From a checkpoint of a small audio captioner: 6.94M parameters.
Rows from block 3 of the text decoder, named by matrix and row number. Rows with one number belong to one attention dimension. Each number is 128 + 24 x the weight over its row's rms, rounded and kept within 0 to 255. All counts start at 0. Numbers have three digits each. After the name is the row's rms in percent of the matrix's.
# v: attention query, key and value (stacked) (decoder.blocks.3.attn.qkv.weight, 960x320, the v third), inputs 0-159
# proj: attention output (decoder.blocks.3.attn.proj.weight, 320x320, transposed), outputs 0-159
v.81 100:121126088181131160155163147144110125170135112149146151123172141098072121156125138131171185128114130080163141120121147096156137094120097132136125144136136052152133132111070121123151164151152152139115076151104147063137072096144116097126113128126137092154088110116109149099099104132085085145110120138123121115119110130163113131118130113123153082140145099154114135136128128045139190130135077194091134116154142097100146097151118126110120123126140107113124170178108145124135130154135129
proj.81 101:093092150073113086155153124138142123147114184135127133121120117134134133113128128116144062131115111162094126162124144113153130167155116108148130110117118079102139104130126123159129143088090129145127164130122100146132106128124146104141110132146164158124158127141160155107138109110143125120128145133126107136145129105130143053156151108137140092161096116130158135131096107167128135119124133117130122171119080146100092151172153121165119150088116070129121171140142203128117106131100155
v.82 089:156163155139127115179150162098125102152138162147163139119189129115114174115113131142123140114153134100114127116169119088106095175137117103130084152088162141159098128106108111131148108121159126121096129087138157121083107124138122122130107161152104130158152110156103131127138163120144149182134113105080180143126099166126121152118135121093147097145122096160111131167125088165112172129155078117151129136145122188149127091074112148174147149117090140113102135135123145125143071128192149
proj.82 092:128120119128127124113183103157159163112137136156085108150159157103159095139141120130137130101121127121106126137097161130130112089132115156141169144181125087094138139159090120133122170104118143098126123181105124133143082110116137091160147109153115108124113092131163108103149132159111105153126132119164115092109157093136117115148128139136138122123142158108129150099122094103136096118093126145204109142165133155120101135109108121139075143089145153150180141175132145145164154133114115
v.83 102:109133176110163085108097133099158134140059170141144122106158129102156142140131130142107070159124162145148111162122160134138156142156111119119086129120153158095115130118123153119112098091116143146151104110107099100113124128141123108141125099108107156157139107129123117129114149098125145144093093133106156133083107098068141164094128121122140110134113138149120098134065113170091119118149151102141080121110121117161105125106106120126128102140151161135095111135134159161142094110156151
proj.83 103:162166091121108142124130088154103118127148128113140111157097152084127116097103130119110167109146132117122124112153109128110106092093154122146175127134153198126144113129142127154125136142171141122086105127129132183120136156123137170092130094136088131077118148116139070139138121132098133134135121117161152107179107141128100149129115140147140184153141121104087122138164135124117088152148115181157120107129126133146122145119122170140085155063142143126124147092129077134145143105133110
v.84 092:140157114161125092097117106166113131122135134120133117110112088128103150107127142135105139109152131112106129128167094121095154145163162199209098132093138157104094084101144125119125132110112110154121140096150117181125157148120181150135111154107106159152187138158131100158157139083142110138136096119151163182133112139110139183094117150100122167117145137104142130109124132175129098153120133111153139076127106139147148095058127110111124103091104125118124150134118100118133136134109138
proj.84 088:130164133102093176104097126098151112090142124168104095093155163108141105138116125129141175133119112133137105162073133097187141133086102102104152108164122119118124156158118146150097149156155196095103110160113111151107141102085099094136129124141126112136088151152115092133107147123184130146086141160149163111126135106119145116130137135147136098146105157127107142141155123083133146126173137106140106110132137079122148116131130118112108156151132129129124156143096104170154163153117139
v.85 100:159129090155137092104084127123123114110102132097098138157118146129145173137145150082122114108150133120068119133142134136163149149105166160141115115101112183139093098078140132113099109121122082139076194091118148180151154153124150147139125153117138144160147134151114112174168147076137142120130114137155134160125146155090134184139127165115119125114084139088132162118107128171149088146074103134119130114120095202140158124073140124132111081114119121134143117137117069116126105118107159
proj.85 097:140174097134120159096140160129144142080151127113118109140166150127113072106113115153130199136095114132140149127099166139111160109147094138117123124163134108141164116178133091151132144124140161101136103132111131106126160120123067074118117115107138116135119108165100102120104135143154133188128159125109144117110112097142129148137106157137120138159169163133132119147126142111113164076171150123109109095117153111127151138147121091086146154158127152158080137155094106128146157154146094
v.86 123:135122129109148073068073100137191111122083165120142102136111132097155161116149126087099061153113164150107124123123158161170164151155137146119103164089098216119134136127149143126112105114104098128140161082124095159135161134124163162141144100117124172111136116141139138180144128065133137134147105156150137163115146110065158161107141132121141123112104117102151120125093138175119086157142089097109108127114098143177125163115101115123122125126147118154134123122128129130125102090118126
proj.86 123:172160114130113149114141107123108118081093096089126098143136175101099069080117116144123200125136113103180135134125128142085127108136124146149129117138142125104139121160108127127097132137176129145101115118123135114101174125119096160139094089146109080121098158129123089141103130140121150136131139105126181130148127129132079156118137139133101175154125140132072106139134122114094105123133130169117146060164150159130151100140120102157132138144124162132081124132128063143161128121141124
v.87 100:130123093175104119104131113125137101117103119100117140138117107135141165139151137128113138147144136102089133095120136145140083119112179164099108066154106168151138124110118109123141120139130079165106124151125176168166174107149122142142123161146141118143188128071102131135140111120147156119120131138146159182102148156120129154133106145108097107156097102120137158136115160135077119116105131145110116153100102153121161102115138161086077080130155119122151102161159068106123136121157104
proj.87 099:142105086094154119133130170155143127155114151111121116116160123133141069087103126130127135166088137140114164161139147150122160063138131078161119117110141162142098125176173161138161111123115143103163156131101130091141149149105101094106114136056104115115080121169136130093131105118106143143120166101134101143142096090146107107146122110190124133125140147119091069151109137117153139112152158144093110123112138114132109155099109095114170157140136121153097113144116128071106124114111126
v.88 108:100151177125145115139159145107141132156161164144203121076116090142166101129126126150091115163119178121131145169160118083119134104185122133158107132103174121099103140092134117141157111112083167155144124147143106115131142109123126133138097130102121134152179151128163136111149147124107121166095136115088118153138117144129142111114133113143118143136164120132155102112129124168110091114155149077171116107128114131167136167117141138114112105105115146128089135118142191136132161133146127
proj.88 106:108126095097108129112104121119086098158109121141119144137121163112161160155146155124116115095140119145100099112107119144182113118080167082105174137107132197122130133135152124120108120109173109117141129158138115126079116165147137113150130092138111125104111150113126107145112168122115135089150108107157124110140132121090135152102113149104134153130082133123085099146105168077111122136112118174142102142143146149129087103089127162148087132124120115128152106101108088125127122082175165
v.89 099:131107106174067174137172136132129093141149103138148126144195139129094151127157143147137173133130100104122145107118125093148077152113121152104128126123108098144144155145125128155153166183129134130126102148140173097148115094116092146132118154172137109116117116121116146091124134141118130131134139120127097137126130128195111079164127096132125123145139100173121121148184110118119186101109052138073147128136113126127134124160125149164119152132124106111141149112120189087128132135162107
proj.89 101:119099149121148087134180139141146136131092149115124148094116137157148113154170121103124065127100115135107143119095162154104138112140124122097119129136127071105133133117128136133131124107086107145146175150097134124155106128151147132178138127138163143122144115143185175125152122113157139125141136120100064134119171109103071105135132111110123115094067139107120128101085138154134116100097154133152131121138125191114102145121121089136151106139136128150150100164146174119104114142120142
v.90 113:144132107167118162170163147093065112148148092116108168130154151132107126141111141144160190109125118104141147131156109074147152087070123125124129096142125070161116114115075131118139163135157108132096085162123170106144081107128097099127099149138135103162132111113087131110134113149128117125106133101105134107134115189165102122165108161133117104136149112145107153115121138055164165126114121193127158134139128145093140101105146132114132116127137102123135140175107096120135137175118142
proj.90 114:076084148089098105149156158159136150156158170169124124139139099125124128142116112121139084120095132144065140125103140137143113148155127127130125109134115117148154102136145091139153123102085150109158152117157116125149095100140120087135142165116161162103156115137154140102137130125150108150139125121110098144128118095118181072161128117132171089149128121142188151145098129124140162083119140112105086190122106130094123157162150117121119136099109085150134141145127199109130137138136129
v.91 100:146122132111152092077067086137149143099130134121131111113037099109139123107098101065125086145103156132112127103132133165117153125167135126171132146103128178129119140104158117122104145093121105125144182112112069173135154131119181130135136116098149170085115138154177150181163101087116099116158119159168092140142149119078141151117129145145133154104141146086170129102113170160152089171151125108137121137126136130114132165127131099106111138091112126158129108114115111133107130118097141
proj.91 098:170153144125093146129104139100129119085144085113110143140155134147114112076111129164134186108140114128168119159135108136131156151137103179141128125107111131099113115159119135107094111136171150137116091102133147097085144141121098130140094135107145091151116158117077105130071140128131160128094132092088190132111119123140168143080140151113103125153133113182075109162151128115114125111151104099106139093157162126138142105130140120133182113186125147119086116119102060136146098136149148
v.92 119:151128073182124130108086101158087142146106108129103137146123124134099122116158157145149177129115145095114131148118149120156188106105136175171120114115096117110116099108091134113095146136129093159107169131116129141178127130118146128137106148093125123146097142150122105154143106091099083130114107143164111139143119113119136163099120142118118114134124122101146139087138146101159119128074110171084143084158121123122147088119130121107101097100122110119155138195117102115125137150093123
proj.92 121:117139117091094129138141164095152099116138114088130129084111139164102097134120090133130133134065123148151150162137112118157133176145092102100106097160126115162135113161156110120143102131111155118141098119113119128127132124105073119163110132132162151133121139152114173133120099115161138145117159136134157149102124098134135076157117126147153095177111152156113113130126143124111177110179129118109140129066115112098125143165156117121146152149129113132067164146107129122131161150093151
v.93 101:111132082156131139108110094183117134131152100132094125109081108124095087120131139159129177113137128100177129171136141132097176086117139178183109111141122107137130103106112121100116145140115109135159158145120102138129089133093179146130127105094115125100087149160117128162118100128135088127121122123164119121136112104122145137110101140124101127135158145117162140079156157077134103153116136143106125112146142115113151101107144101079110139123097124120156127181114107124128181130088096
proj.93 098:130151141104091130129137125061141123103140135113152121102113121154107154108116094159167128111123134146110143180121103086186120180140097106099119100143116120169149123144123144113135096153133154148118094118117118135112142081090095106133138153138144148149117156128113129151145126116158130132106149142147183126126140101129139099127139134141153098166125118170127120119130123118153161132139135095112166132094074064088141105150130129140133132154124087111102164126112134146132153165108172
v.94 113:146107105170135082082100100137181108134103159137159096141149086109121157129116149100118107175108165077113124112114165142174117163153143149140091156082108147122115156083137107138129123120121086146143182114112125162136148112142130141137104163106134169109116113134134155164136124062120096163138120154142121176116116120108160150117144112105141121107140111130170136151133125185132130138159069093080141106139105157141142097129099132131104124095102115150148138129118166096117114105141143
proj.94 113:138131126101102145125176144132154125107126127081118140110110184146138073090160118124118150130106128155140156175131133154109141136126080116102157132136133105091118113189117138151083110141139165128113126157115152107120122143125118120166113099132131087125088121146142117088104127132125149127096152091129130108093133101119089120133143114133093136164111139119059098127101103127102096109112132140119132073145136170120097124104123083143158133178137165159110116163111089140152101151102151
v.95 136:125147140100152075086087098147155139118107163148144100100084104111161126107123122121101097147133183130123121146137134153103180119154146144171097147089137198105102120125145126115102102122107107128152172102139064157138145145114172170140137113069110170102134140177166124197152121082134124146132103143130121151128111104061151171090139139128139133124108126077168108088110138196130082148124120097133120090128124143164117145111131118111105123117125133143145109125129108120138129106100114
proj.95 133:141159096131099165121111114081102119119123072107128105131129178133118099113124107139121196079117127115169131132131095104133125126139128142137133129157131119136143127143117134098117105146193145133114079132138143113074161140127102137146088089154104101131101176117097093143118126149112143129105131132140195116135127129143128130097101158115124119165144153175080093142128148077118136130145120166131137099140142105104150101127134136117121130159115156108094148122101075146180150123131156
v.96 100:159117153110098157172164157091098109120157103123094148157177166157155117141141133139140133105142092139112135110131094128111085154085130088065164108152106129166150140180112139138135124164156108103108092144159173106131128107118062122113138175188147079125124126097140138093140131187134161098140146111104121097149143153178092079178121120130128121142103113142112120135144093109118172103097121165125147169117114129109091128140135155169140123163151129105129119126143138117140098116142125
proj.96 096:109100138134194100119162137168132140157120139131153121137129089123140155149123139099125077133095143091127131086127152170106117091155166157120092159109143117143102126113129095100165136097075097113177158111129129100187125159194148139126147115088137152114149103115139157140161112135106124128160106123114084130108172118143117148131115133119117120097148132119160149126114137149143114130117133138143125172147149158150118126113117107099143116138137142144168095103193183088113162104150089
v.97 126:193142093169135125154098106118110122114092137104119133158118138151139169132131186119117102147128154095112118117123129125132136156090162146099150102129130100112101121098082119115120119109156102141097153138109152140147124120150101107145103166165111122150118146101128121118168117122144133137113101155118124157127139172155124156137131134087101100145126117156149139141092132094133154121083120179128201141119110181117147094143118146142122109133127101151177118169126110087096099106111145
proj.97 128:097129146095139135107155167170165165132187119122128145131125106123137106129137108128119145126081124130112152140141128158127133121123097134112117132144124117156104108175142114094160118149087121120156138125142133083164112130101112131134133128092184107128136070155141159110107114123095117145117146105136128145095112105141159108149102121159135139153151130093118110138126070142148165104143122142079105091109160085135093132111142116094158136139134156158095085128141118119138125166141100
v.98 098:096131123190131163168155137117106115159146136143154156104124131122102102137126150171131146145100124115178146150148116087117118105150097141129129131151164027125131140118088118125165146120152195130152062156088134071115093095134097102142090096141107112158136136096110148074122101155079113137071129119101124117108107129172117078128124118131114098146177109196109120130115119042108165109165154154120139153119158098103174126137121124127136147137142118120108158153107176120121142145140138
proj.98 095:105101166091124114152138106141127136141154165151110169120123085106143155141147129118118083113157120143078139115120116115156121140082159100124164098102103155123124114128155127124119107092095116136120155137160123164119119109091153104136143150125150144106163125107158129131145126123124115108158133117148104154158113128101137072138144099124162129119072105117134140126111132139142138155117128121135077168109116137101099127136159153175107130067121075117151100121134161143094075128133152
v.99 118:109113132130106102081148124114165105127113165135186124128150092126114175131117097081118131141145149106092137087125131135144125135146158144143087137080117177156126141091163123138152126129107097139112156095162138165125151126147166153130128125105128149144183109139099118154131151078150142159155142111140169167119146148098130161133134138118150168119112107101117152142142135190113108142145076095146105128119086177167146140076132140120116108107120136130109152095158112126153126142147121
proj.99 116:131130094124119127120132151145110125103085133140083082154164198132128083109139141158152148122132127132143116136098166133110128087134119110165145137146147098087143147161109144195114148120167157124129146164093107102094130149112104074160095097138087095124077122160157109095112165138138132146124128125108112096155129109117093136130142145127093118126120158095090102124122147091115093088098134121146145092189140152134126129126098112120095136149126140121142135191096112112157124115136148
v.100 120:165154088155140139150099105143079146121137106117089127132096127139116118114126161132135163127120142089121126153139119113130150118087148139163142098128115098114111110099089114101108149136147096148102171143111142151166113114115121125136119172122130139115098152148135125166163098131126094133124120127133093141149114152139132151133121158114115113135132122101169139094130155105174139136097118166102177101144158139092149106125153122118103122110110119139170118170112094103110133152101131
proj.100 118:112122153108096126116140169117166146114165113112129151110139098167130114117118085129121122106084126155141143144138104144144129171168097144089116116142106097163120103159144093090136095153095143116163095120134134097134116120121100099153120152107172111148125121152098162119107111114132125147096149124122153129069124105150182089143105124140164086169140140175132131146121124128131180099146143106105111155092106104084131127135154112106181136157144120142097134124099145115155155162105140
v.101 099:088125097155124087110132128142145124115126159113137127104145099093124160122086121112131115132154130120091151126159119127155104135177123140167093139091126143141120142093147151146161130080096105143149153119095146190147155138140153143131092152085142155161197116126099142130129146077113132134114136113137131168102127145122126142132118136139103138105136147137112138148116137195119130149162120081115084113103117164142155116059128125115136116073097097138099127103100118110115135149144173
proj.101 097:150115123135074143123102116126144126103148167151082110150158166117138059133103123101143148146116133142123158133075169092120168121114103118103173095157115166099150130156141124162111128113154196116103111157133148125108095099108119062153137139126088140108105116173143080095107122136149155160118138095143105101139075092093116135098158133126110140129126144134097122139094137064138110104139128100129122130132148176126150127093126089144122139142132136178150105157096120160100090133146151
v.102 104:105117112155103123131149146107164122118087141108124137151173131133150161160140130114131119155133111135110139095114155130167098146135136145084106103145122129153154144129114153158162113112114118152127104128129193150154158115156094120132121136152154099173180102067100146083130149124132182129101149128135144155090159155156122129148113102129110101141089127145111151173111125129058144110106124134106081167104093132139138118127113156121116088134160107117117116134149130113118112115173126
proj.102 103:112088094117179101133140117173139122157114180114127080144121149108131100108096134111142107189097135103102164118124173158086148075133152078174126140106150172100125125157154138161164134082110109121139165125120115124158118153131117107112156121095093134102123102163167118098115118125100148142147127097127071147158110096117092140137144124161091156114120135103107085131110143126137099115136139167097136131135154175158086140105092109118139135113144137162115105129158142087079101103147119
v.103 113:104114094150110157132163160107093111169110105132128148144214159135094138154133142169151195106153101095132120121133112127152167106100114144127099131123130094146121116116116163128123136161141122142108111126121160101135090139126102115116118133104138090179144126139072096096099163113131126140111132127142152103104122100144106149130122116112121137131105140153071147157163113114108181104097091157100100097118108127111131068103113141153123112142133121079130162151131126113134150145141139
proj.103 113:102139089140097122146151133114147109129145176129136099105124126131127112161137117109146113153107138140126135128097169102142111139128121090117151110151138098133169124113136101170157140134089172133113142154103104182178095115118117107116126092153107179130130116133164153118158104126179114167128150151131080128138105107137100079169138130155127096117122131091170128099130152124134130136123153103175151123094109117120126168163133126116077138091133103145127183149120199113118154143122124
v.104 112:121106085174116083068140126103153098154079151124175119139205115091124187146129140102129110162114155094100131100106139153214130148148151164117099140087099143141111147103150141146139129122112088155120143111107145132164137131149112116140112149119147139152145095114107142113098154065123120147136105153150129165104137128123137161130133125096139120125117117125116135154112114177114159111124080121093115110124083154150146119103077152137124103101159111142133132113130164110120117132137138
proj.104 114:142133104120121110140154137172106113113111145127092112123124191108127054126145128123109127140093109138124143129121172144082144098116111108127157097139136135093161093152144124168114120122139158136121164139110117129141118138104128135143103090147104135085119112167174102093119111106164158145134152113109090132133102120123087137157143119144108145140122149101097093103094133118112082127133140126139149046127164197138122162126124092135127131127136144158136126168109112126118100163124124
v.105 126:091133140128106124114161151115132116139105131131134124128193103119121148126139113166133150128168126123114131120113132121130129130153144139147078089109112178122139112130146156128153106133099102172133116110151145136129157135128137141129143135103119140158178116153087079130089162115137180143122149118124162151119110120094110159113104138123116143146099138114101135138149134179084118108121137085139077092144117135144118084088136148111101085117142156093095129106169093151154130161166110
proj.105 125:162122076130138128148114130117117076121119140145131080136127167126142086145092146105134156148108156110131126111134155107123133070121148077148136117142162168149130142120169141164167137140168171087116128167086141151117143136125108108125103113138064136107060138147126111108176124127142131146104123145149100105175109096151087136151123141164155130115134159098119098113137163086132099128126139148180149144106121140136113152115093140103093162111142108132143151146105129100155159080114134
v.106 097:148139152145119124112121121137141128127161141125188121127106113141145153139117136078104090144109147124127130112147096116110094157139139124120153144120153118116103162132138079138145128136119161138111133151151144128132124100123106137128102129165125135113130138116199153099174108141140091127156112132122086148158137157166134083145149103132129137119158098123183099113147126135138143120126112127148177152105116130151128173162111144149125152108113110140140135107109210101113126111125123
proj.106 096:098128174100148120119123146147120142132117099125098170104114144121161142143164124127097110097113103134117096118112142168137137120136130152112144133110106105089103130131090135107098130144117079130177157118143120090138120156150138142158146115115168114122123113122153127151097142121131133095141135132120141139093166135094151163094122139104105126126090141115102133126107110153136128121117113136113126095180164140134071113104145119156170085172134157146144077126136105134120095146141153
v.107 083:127141060144103119094120122120140138124126141120119106140180164123137146147172134115102135119151139138098142146153148088169157138103173155105125108130075155150131117148131159118130106158088109123100146123149189178157132144108141165124088131126125090158154099161121142140153150110140163128117136105142135141131146186146117116187116154126111131140112119134141150111143099130152108143101117124118117114140101168165159139064129142126118107117142088144139097153130134105147117115119098
proj.107 076:093129094115151111139150138138129115093067159138114088145129135091127115103136116131122118117109079100119142111070185145116118113146135121123115098164138140155193142136102080133116132093138111116159148089106087105130167086135097102160179123152108159089120106175161100141120134135153132175143130136121161116132165113086103170131113117117121123132143165140154142128081160106113145065137114152101129130120125136117127102163102078100119141128136129176123125167153116131114157171117136
v.108 121:177127102126130111140081107169131122096137115112081115150107139133128121125122161116118110113116107119112114121120139169135113188119132139144156170121123132139118116119131107125095137129159104091146171114093123163120145138137118130121134180161118135093069132119177152143153118115128109111141110146151099128137141116138154125116124111116130132100142145145154116140129118141153144152132095130097183124125149159108139113143124103151141151119063116152158133112072133110103092106100152
proj.108 120:147138176140112157094146135107182177098179111111137156100123111144109121130130097138121159149125122143156141156118104125128149163118074167091108142153106073097103125143094125087096120129090143124103083121133166101148104121131133134153148127118173077188168111123093148124100128159109129150104130133133148115059146145129129139119128117133106137127133102164113144122121079149135162135134114097109130120117136135119154118122141099129175112184157179149107110147134113156143115173120120
v.109 085:145087102155142112095134132097155100141100135102150141153163150117133161149151127069102120134150138099094119087095130170172129119091157153135123129124116156159108152093165158122131090133101112117092117110131119132150126155151129130143117115137188073153119149102101144126133155082161130118127141169189135128122174126119139166126130126088134154101075152104084172163149119163102132136095099142112104141108065142146136156109117129126094082128162107120143131141151108098102161108101141
proj.109 080:108165090151126114131118150136106099117107144110154082114129135135101099125119128167134168155122127119148152160107183113134156098140134096115108124164128107085184100125149116162143156113117141146159161133125125105133149139114108119128114099113121136131145108155163090121110133153145143154153134110081102121126104122145088149154126113151067148112139108089138039120105139144118123127139155127139144057104154105171148147131112128074126113131119133141085125168127143108115095140152135
v.110 113:152115127169111124125153119121153100156145134122175123128156109115127163132123152117127118167087143080131148107120120125163080152130136122098127134131114112132117175124127094153144148126144139120130128167109152116141123092136095111137096151156158136094118106085150170095150101128131091156130127137108097161120123147166133092166155104105139109123165089161159128165137125127149179107153090128106167151128128141138140126172095148147133145127142096148152123113116196085095125122156133
proj.110 115:120103161110131092139172140173136145146111163106097178106102149139160115130168131117097090118113124151097143142113152170094130113124097135105160117099114111083122110149124119104088111121094110140153185147135133083141098151144158135155142131128159105118116117128185129103117122115128147091117139094131093125096146125109135117115138102128113141134100126107089117132083112157129080121097134129102110102150140196131079132105158084155162089147137146167138089143140145122114088151105131
v.111 092:091132091185108163137152133126149137145121130127137139118145120135128127140129150163125138162098124106157146147112154106157105118132122146089136094155115075131173143129083128148155145136145148149152097167110165094158106090148086099129101106159125117143145110079080138071122103154083142144089134122102122122109129142160127098148130109137122094163133089183139117140106134049083168101131129169104116183131139098117164108143107150117119121150180097117125117173153157107118125131158106
proj.111 091:111064135088163062174139128171136131156115182082101128151132116127151150110124138102131058135119129122071162113128131166116111117129149085148128120094138184122095104135148134123158108071104097143137179107134118111139105142100148143159145155106138140090136112161169167106133113083121136090144161095123103169143136125115097080133124108152146130140108122119115114117100130153124108132103138131100109156113114176119075126115136111155161128089120086149118102113169145103065098105103131
v.112 111:125121119128149085088071087150151128110095133128105127114079107100130147105119121117107089128144136142119121120130155148135164109127160164170089133104109187151117102106144137118115134091135065115143154117113111188133143144128192144126139101109120165112130117146126133175151114084137124139142108135172163160093130121066158206087130156116129128102121143107136143114088165153140083175148126118127100133120127136143147133088133112069121125112114108154140130135104075138130128126105122
proj.112 110:162136118119087152128125128107129138090137115121128094130153144144097069077110093139155197118138109145135164161125128095122148133162092135135123093147128122106134129163114140139102141134167180113096095125131121134099139097098095122131122142117123085138108144142105089111086117132144150138079158108125180119160115110139117116120138141124108140180147128155101119124140134119126129095152107123092150097135100097125155102134121113152133148157130144118079144144112074152151137132127153
v.113 104:094137136163106145117196160095119088174125138140196140117202127099107143142122118154137163129131137100142153119143095112149125098133122127131099118124167091136101131127129141128146124129098172142119064136122119063128102127137102106152093108097142099176168125130088110079084154116134122149105117130127147132099115124157105139143133110105134123148121124145082127155137114131090170095131127133124101089121090123138124128107094144134131120126171124118104140137153150124133155141142136
proj.113 106:100122114130113094161129110155091110151128150166104120114128146107145121161141158118113092133119123144089101118091181096132127112100138091122152100130111146113185115104149137174138128129123159129128188165130088177123111125110146123111122102156112182082118126139180108134150120121165112137152138138116087141176116119100106100151150128146150123111106135087134112111133151103144090151129153131175133108108119145147114174122128152119080124063111094126164138144113187127119115131130124
v.114 133:142149118149106153168139124143142127114161136119132131122093124155134128134154153137115132128117123131152140140126117087097079117094145142073163107174121075123139133138092094131146142148153163118136088163143156108118115099124110131144113119181113112107121138089141146094157094193128137122113130118090103139144129168188123073157134118126108087151150088156162117109128135054129125127131146163142178175119133118132156161156145147124136145146128108135147124154139156120113138123122103
proj.114 135:098087167091186108120137147160131181167107131148138162125128100129157179137140131128119081116129114127089139119127110153143131117142145120133105129096113143125091120136122146096155109114087051134176172115138108084138135131127133144148151160111181127116142117121153169149126131118087099084145127129130121153121163133119151133120109090115143126127100124131143142138115102157148159119099119142072100158155121116105072103111135116147168108119129106126138079129157133121107104131133126
v.115 121:095143136130103118105173156089134117131135155132169121106173100128137145130128102130119151134154142128103151127134132096160127120150145131143092105109120152135134122107153151142165112129085120154114133114158151146138164135128147156134120124095129124159199109148083108130108166117131171151114162102102161156126144159105115151150130145134129148133117114105107141150140131175102101136142132086166082119131102160167135130067141146118108092112147139120088122109172117140157144153153114
proj.115 120:116104074126130125147111132146096089120079152161082076167167186106156104148115160120143130120138132127107111104103172134122125092119154081157140121146170188115148143129146135177152139108183136119136139151111106119090126129138116094142127113141074121095078134156151110100125156138126130139137111129140110102165119090107110140133135142125128124126135168111126117128106177085112105093105142139145124139156146164137104140116085120109091153120129114145146143169109118114130141083151127
v.116 112:180126130133161084144093101084149121137072167103149146117111135113160169140114156110115057149110156103115113132121143142144135140103151152091140143136148116150087135093106121126102119095163144124118139116085118116121138114157100106150116114141136140147118131091132141107157122099158124137129086149119144157091138171133153165113147116079134078137120116161149117141046117120134125128133115174135161156100098167152135139142096128153141102143138109168146112138119147120094090102111173
proj.116 111:112148141128137147106153138209103166149161119159118170131132137098120119126137113142119153127120120135114144130112126150109132113132093141138130118118113133090124087171132134106125137119095110138124156123159108111128095145121124157114107101117144108111141101115146092125077116116086110129138156103129148138122120136131148135140125112141114185161148109099106133145156096150138131137137125144082075077136147117150112137126158140134139138087122182139098107127128092125112126152155086
v.117 101:152137134079143115147116146117134111100137146134122119142141145133132159127139120092114089093171126145112133101143117115100118159079155098116148151121115154139108124130145113089118088135141127081062132093158113128094129173134163151115160089162104133131123147151127091157128153146170167127171119121127178131162154152119121163135152153110142121110104124111097155126117102130156115160124127114186154140135126185156133179084152129154152148141107144157133133106150085141149101125125123
proj.117 100:108149118150156155092115115131124160096110098174159095165143131112114134136149135184155171097176086101139100120131129119111109123168123171144113142163127087142169128117088108123138171126152098100125119114134118119121147086123121118135137135145129106143153084133132094133130163170114087146132111163120153102121140137155123162126112136133116141120195133106185157109160090126127140089091132119136140106156119081135167096170087116110071128117130139108150132150131140146161133152131082
v.118 122:147145134118143093119080093155166164095151149117109106106029104135161118102137139103101079155123154150123123143143149126102110139152151153135156140119123165110132128117125100137121117104127123116157175116128110180114166115125162168133128129144101150103123142121178152160186107142113143130136132119115112165144148163116153123106138130142119123118140119108193117095099152139141062168137149129155155162127143132159150160117145108112133138117100124167137113125123120131127110096104118
proj.118 124:131124165112149155104111143120140156121116101126136147134147131133145152100114105153134148110151117128144129140133089155148157135132128144151107141134130152125076125166113149083121112106156093115138100111136131080089140128138109119162142139093152083144115146120090139134086158132071132101111128107144189132112146142134149166082115125104102145154136126172087140153128115112128156108139104133086116134170147113110135063110121121143181118175120150123111082111136045138141122113145142
v.119 093:104132155095084134110167152077113120156154103120136138136177129115127118139142069127143154133119121139114167095106125108162125114130121081115134102135075155164166149187143164144152153146099088130139078169165144120141123101115103143113131160130159121121130085143111139127102110146092137113143154121136111120152138151131102088162100147167134148155148126105122122114154133130140149130134151131141104136123132082104096148124145125111137112128168117138099110107144130150173129142130091
proj.119 090:132076122125163072153143167153117080139077148152105097151143138127125144099107140106129079135122136131116130096142158170082113113150155147137112116106160156126102137099127121150117117111136114141152167096142118109123139158184146137149129139144107159087116174106120153138151162119148109119148105129099108145153149117146157156131152140102149120127116143148133134126094182114135089103119101135121149174166105205149108149149106142120153121128136084158159129139153140102138131092137134
v.120 092:089133142125109172139189141131082134146160097135148139111121128149108071124122111170141194120117115128179120143123091114099130078138097122126138115145142096099138133165127154146142148138119177146171098161147123088133111102102100141133128143094122109095130141124129131106094102171091108127115151131093095096142117096160102074134120120150119160164165130116129103108178150089101146100121169149138107103133164073101098119161128125136132127126140132090107138118151166155136184150117115
proj.120 089:135133150131132129154095131092108088158119124130129162086121095143155173178136163098104079116118178130106102122139110112166116143105181086130117122072146153125099142077134152107163081145113122163122128124123135151127130167149136141112105107139112149137108188081122185156149144110127120106134114147124114154136137127105148111119127125105173080077070126160140117129128171109155127178133125121150123158110129142113117156113134171143119109115115081125163151111134151122117127092143163
v.121 099:128118134083154122118109109159144120097162114142118141132088133115128117117091122097119096120111097135131137117146107172122096149139117099132145170117132126181135152152152092136123157131147096061166133141103118152100115137135136123105153122153130151072071117135160172142152109134130100110176121118170099092138127114137147110139131123148143138087161162135119133137123138140166126156166080115110156159136154121108119165143134106133163204139107104141150144095078147117121117116118145
proj.121 099:163112165164102134144148124125152181101145127133135145130140117149094142116154112138120118113177120132137149129107119115112133173130104191127120144126081056088146130143075134098083143123125153143098132103160152110142119121146158127150153155136141108175176109117121104112110120150151147121116115125093146136099151161128151144089158135102105125143144090157141160133106097149123118118103113086119155128174121160120177093142142096164153082181132175120146109116156137168132115143129142
v.122 107:164146119173110136153148132095149097136107162124183136135146089144134180150121147101119123168124166088116144103116147120143075147111162132083132101143142084137130145101098094126157117125140141140108115138118148098137135100169099095154108140167122114154154127086108129106127126146150130153129139130081146167108142179160129136166129126088140101149114088154151157161098123112096154107142118147135179154122105173120165113140120159140106126154143123140145114138169138097097106124179131
proj.122 109:091090118116155092137158160199130177149128146139099141149141130110169114108151149159119108134107131132084129133131151161108114094134106110165139141112125139118119101149155136137140134116106101122151190156126126097132105158116142128146099137104136110108112075164175135099140145110080111110134139081139088131128125134128123116151116110170110131134143135079111097139125095149143106110094139133096103120131154135138062152094115115115147114105118116142142080135126150095127091134113093
v.123 113:126174162113119133156147139089114141109161150134175131073100107148167119125127116145089096124120155155130140169163101067099118128148126115129153120127159101108111126131131126132139124098098183127124101142158114115117137127127130114134117108125089153153175137129145100094155135155133157135095130109061133144146120196155131103135135136122126134143169109124152106112096120120132087135145169114203162131119127148177131175096138142139144129126142128148103107117144159139133121128130129
proj.123 109:098112136120152125114092127153084122139116115190104125170152130091159186154141161121128113078173111132082088064101111145155112107099164128124143123118131197131120143117132130111129123125155072117140147115164096124086131130141156132120157140146111127090131112110136117138106183131107092101137098153144159130149139151101176170099097139109153133109130138119147168137141140086117139121105123149112069138160156132124095101118117163127101107090124122139165090098123106151124130126174118